Weights of a small class-conditioned image diffusion model.
Training: soap at rate 0.0017, 13500 steps, batches of 128.
Data: trained on short English words printed on busy colour backdrops, 22605 training examples, 76.4 epochs.
Rows from block 8 of a small class-conditioned image diffusion model, named by matrix and row number. Each number is 128 + 32 x the weight over its row's rms, rounded and kept within 0 to 255. All counts start at 0. Numbers have three digits each. After the name is the row's rms in percent of the matrix's.
After each channel's rows are labels from the 100 images, of 14976 (inputs lightly noised), where the channel reaches its highest value: "responds to" is what is common among them; "patch colour" is the nearest of a few named colours to the mean colour under the peak. Only what is clearly more common there than usual is listed. The data: short English words printed on busy colour backdrops.
# convs0: first 3x3 conv (model.decb.0.0.convs.0.weight, 128x256x3x3, standardized in use, each kernel summed), inputs 192-255

convs0.47 107:138158131098070154097143060107101138118154086122093059200162122125141160159145172114123114183134111118063137103142124149141093154079071128045094114117141072126169070139106110081134129120080138
responds to: grey ink; pink ink
patch colour: black

convs0.75 127:173150108111127182125162143003255135121048189141167085190128150125128138112119119137137168116138121144103182141061142107167166120135138137255119132155090122143119087147051089206151103113089146
responds to: blue ink
patch colour: grey; blue

convs0.109 124:185137127108138148142189124199109127132195149154083124169167106171172143207131113113125217186127168114082125182107101112067210130119112161017145165116153046104101181166201117219154129113113144
responds to: teal ink
patch colour: green

convs0.6 103:153132106127197131177141216135185122103181144152153174151164140171099149146117149142154117090152106112118114164118108133089105161127083149215133156081131119137158144154083131099130097149143056
responds to: bold; pink ink; white ink
patch colour: grey

convs0.25 104:108195123119184160147132077055097149180084199128063100090204113133098146128159068088255151121111086077194136149153116131197137140137130089040129141153076152163125078137069156122174139249144115
responds to: white ink
patch colour: brown; grey

convs0.70 096:120149148146194162114105156111137126123105157097151142136174111153101125105152098169124076079102141113120126142105170132173085119067118086139139170172107134162176102175092113126145109136101167
responds to: red ink
patch colour: white

convs0.53 086:158126166180138110120140122083079153122091143121128096118079204130087110120100170141112000151138000089015075098195131097111077139140137096082070135151112156097143082108110118126116080087114094
responds to: blue ink; teal ink
patch colour: white

convs0.39 088:110088116122124187139109138169042170194195142152109143111085251125157088127131146068109168172109155175175090131146067125070128115106116132090157131127147137176179200187234105132077110063098136
responds to: grey ink; green ink
patch colour: grey

convs0.105 131:247188092133102117148216140138134000099173211117112112141139139179143190166087114106218135118154132236133162120140201108182149150085151110165081094129196136127116178082223140148152048187121200
responds to: black ink; white ink
patch colour: grey

convs0.24 098:137113128150034142126082140096076152190085086106059059069148198137180170142169140112111153119132111178077109047136206092097101146117116126112128115101106087141110135176115127089150142164071124
responds to: grey ink; purple ink
patch colour: pink; white

convs0.106 165:137125116100126129112083112121190162118185085161122149092100162137131122150113140132114129128146141200146145103138113137255120111249108113080117130141102145157117232140222107123109131075150255
responds to: blue ink
patch colour: grey

convs0.82 073:155046144089128143138085180158173102113225097150097066166056126064095185117114128108173146184119108162082106119110176123255127111000099150041133240148055137125127194119043116117088096170130221
responds to: white ink
patch colour: grey

convs0.71 085:126194136213063153172150085146105021157135074150179105098182103143072139200112158102216133116120087206122158168107159081182200095167169116079030104161073105081140128092141108081130149170136151
responds to: black ink; bold
patch colour: brown

convs0.119 108:151152136098160148173126152128136118218107151113107098196141125149083186127150121164112153198139103149102131141105139106099115062079122089134143109091144130096097113122107116144096106108112120
responds to: yellow ink; white ink
patch colour: black

convs0.33 093:116147147033132117119142106085132123141063113123030123149151110103196133153138169074093039158074103131146111114088128113190042154116103138187161185165151076129226183134118147066140073116142177
responds to: green ink; yellow ink
patch colour: green

convs0.120 087:110105116109128117078197168128161116126179146133123012100099086196046129105135141165141105132107137204103130169154178140133132150122213120182120175102157160118107231092245120175195136149132198
responds to: white ink; green ink
patch colour: grey

convs0.63 099:134089126134130081135149151153134150165122122147128165135143134174151121176149195133123089123162119123103113083145146096116152126100142128109119135157131155122113097062130138104136119125115082
responds to: purple ink
patch colour: white

convs0.59 088:132163152155086127051124162132142228128142138137122106102113185126090166124071193045090106145094109139143129063086127093116113108125153132168093102181128155133153113166102084153123077122147132
responds to: red ink; purple ink
patch colour: white

convs0.66 093:080142188147130163133138037136124118145117120172182088172147064116131134130094177105110171062138155146184152183132119160117156147113113149144055152087181072134172162162113100062136144112145126
responds to: blue ink
patch colour: grey

convs0.16 087:196201122066145112163138084130052090188111138147109098171199178079165131212149129095097122166107110134166156092127117135076137123031053115131124141136169101115110161123104130135101152104111113
responds to: white ink; pink ink
patch colour: grey

convs0.12 085:151129119153096069123169135219046121090192088128086117080101165153131119126144155077108000084127065109156122103255125117081057135109116138075131146107156183131223168097192112145113172123101120
responds to: green ink; brown ink
patch colour: grey

convs0.23 096:134113145082116130056091142149158149142087133060152099153117147136079098127132085142063158139127134197130147104141137126141209141190147142120125175180114146167169132167106135164164157174144159
responds to: purple ink; blue ink
patch colour: white

convs0.95 104:129084136073151077129119113164096147150131131126086148174145101143177156147164116072125167183086160125113146132156174117158186122106152158102159140134159152156126107119091104075116142135156106
responds to: teal ink; blue ink
patch colour: grey

convs0.94 127:097079144066111106167142076115131124108127078255109107122091097126106111156114106112184112109128126111151088113115119140131217110140135122090122119036090137159156119138048119148140153110182089
responds to: teal ink
patch colour: black

convs0.97 127:120154123042158125170146162143078131195061188145163137105111176150122136098083141148126141172126133162114145097118125122051143190053129127143090137104155151109142107098124141177151129119136071
responds to: bold; brown ink
patch colour: grey

convs0.96 090:148183188148180051108052162126065125067130117156116048115105081126131129200153067179143176090119139075151124087108178135099119154131093113100180139121140130104195100160087197093138139255152086
responds to: blue ink
patch colour: grey

convs0.22 109:141179146136110159148122148112118124141089131098103134179108127116069140109168057096129159113145154145104106171155155204145100164183150138174136158098154126119129137184150081128158141108165165
responds to: yellow ink
patch colour: black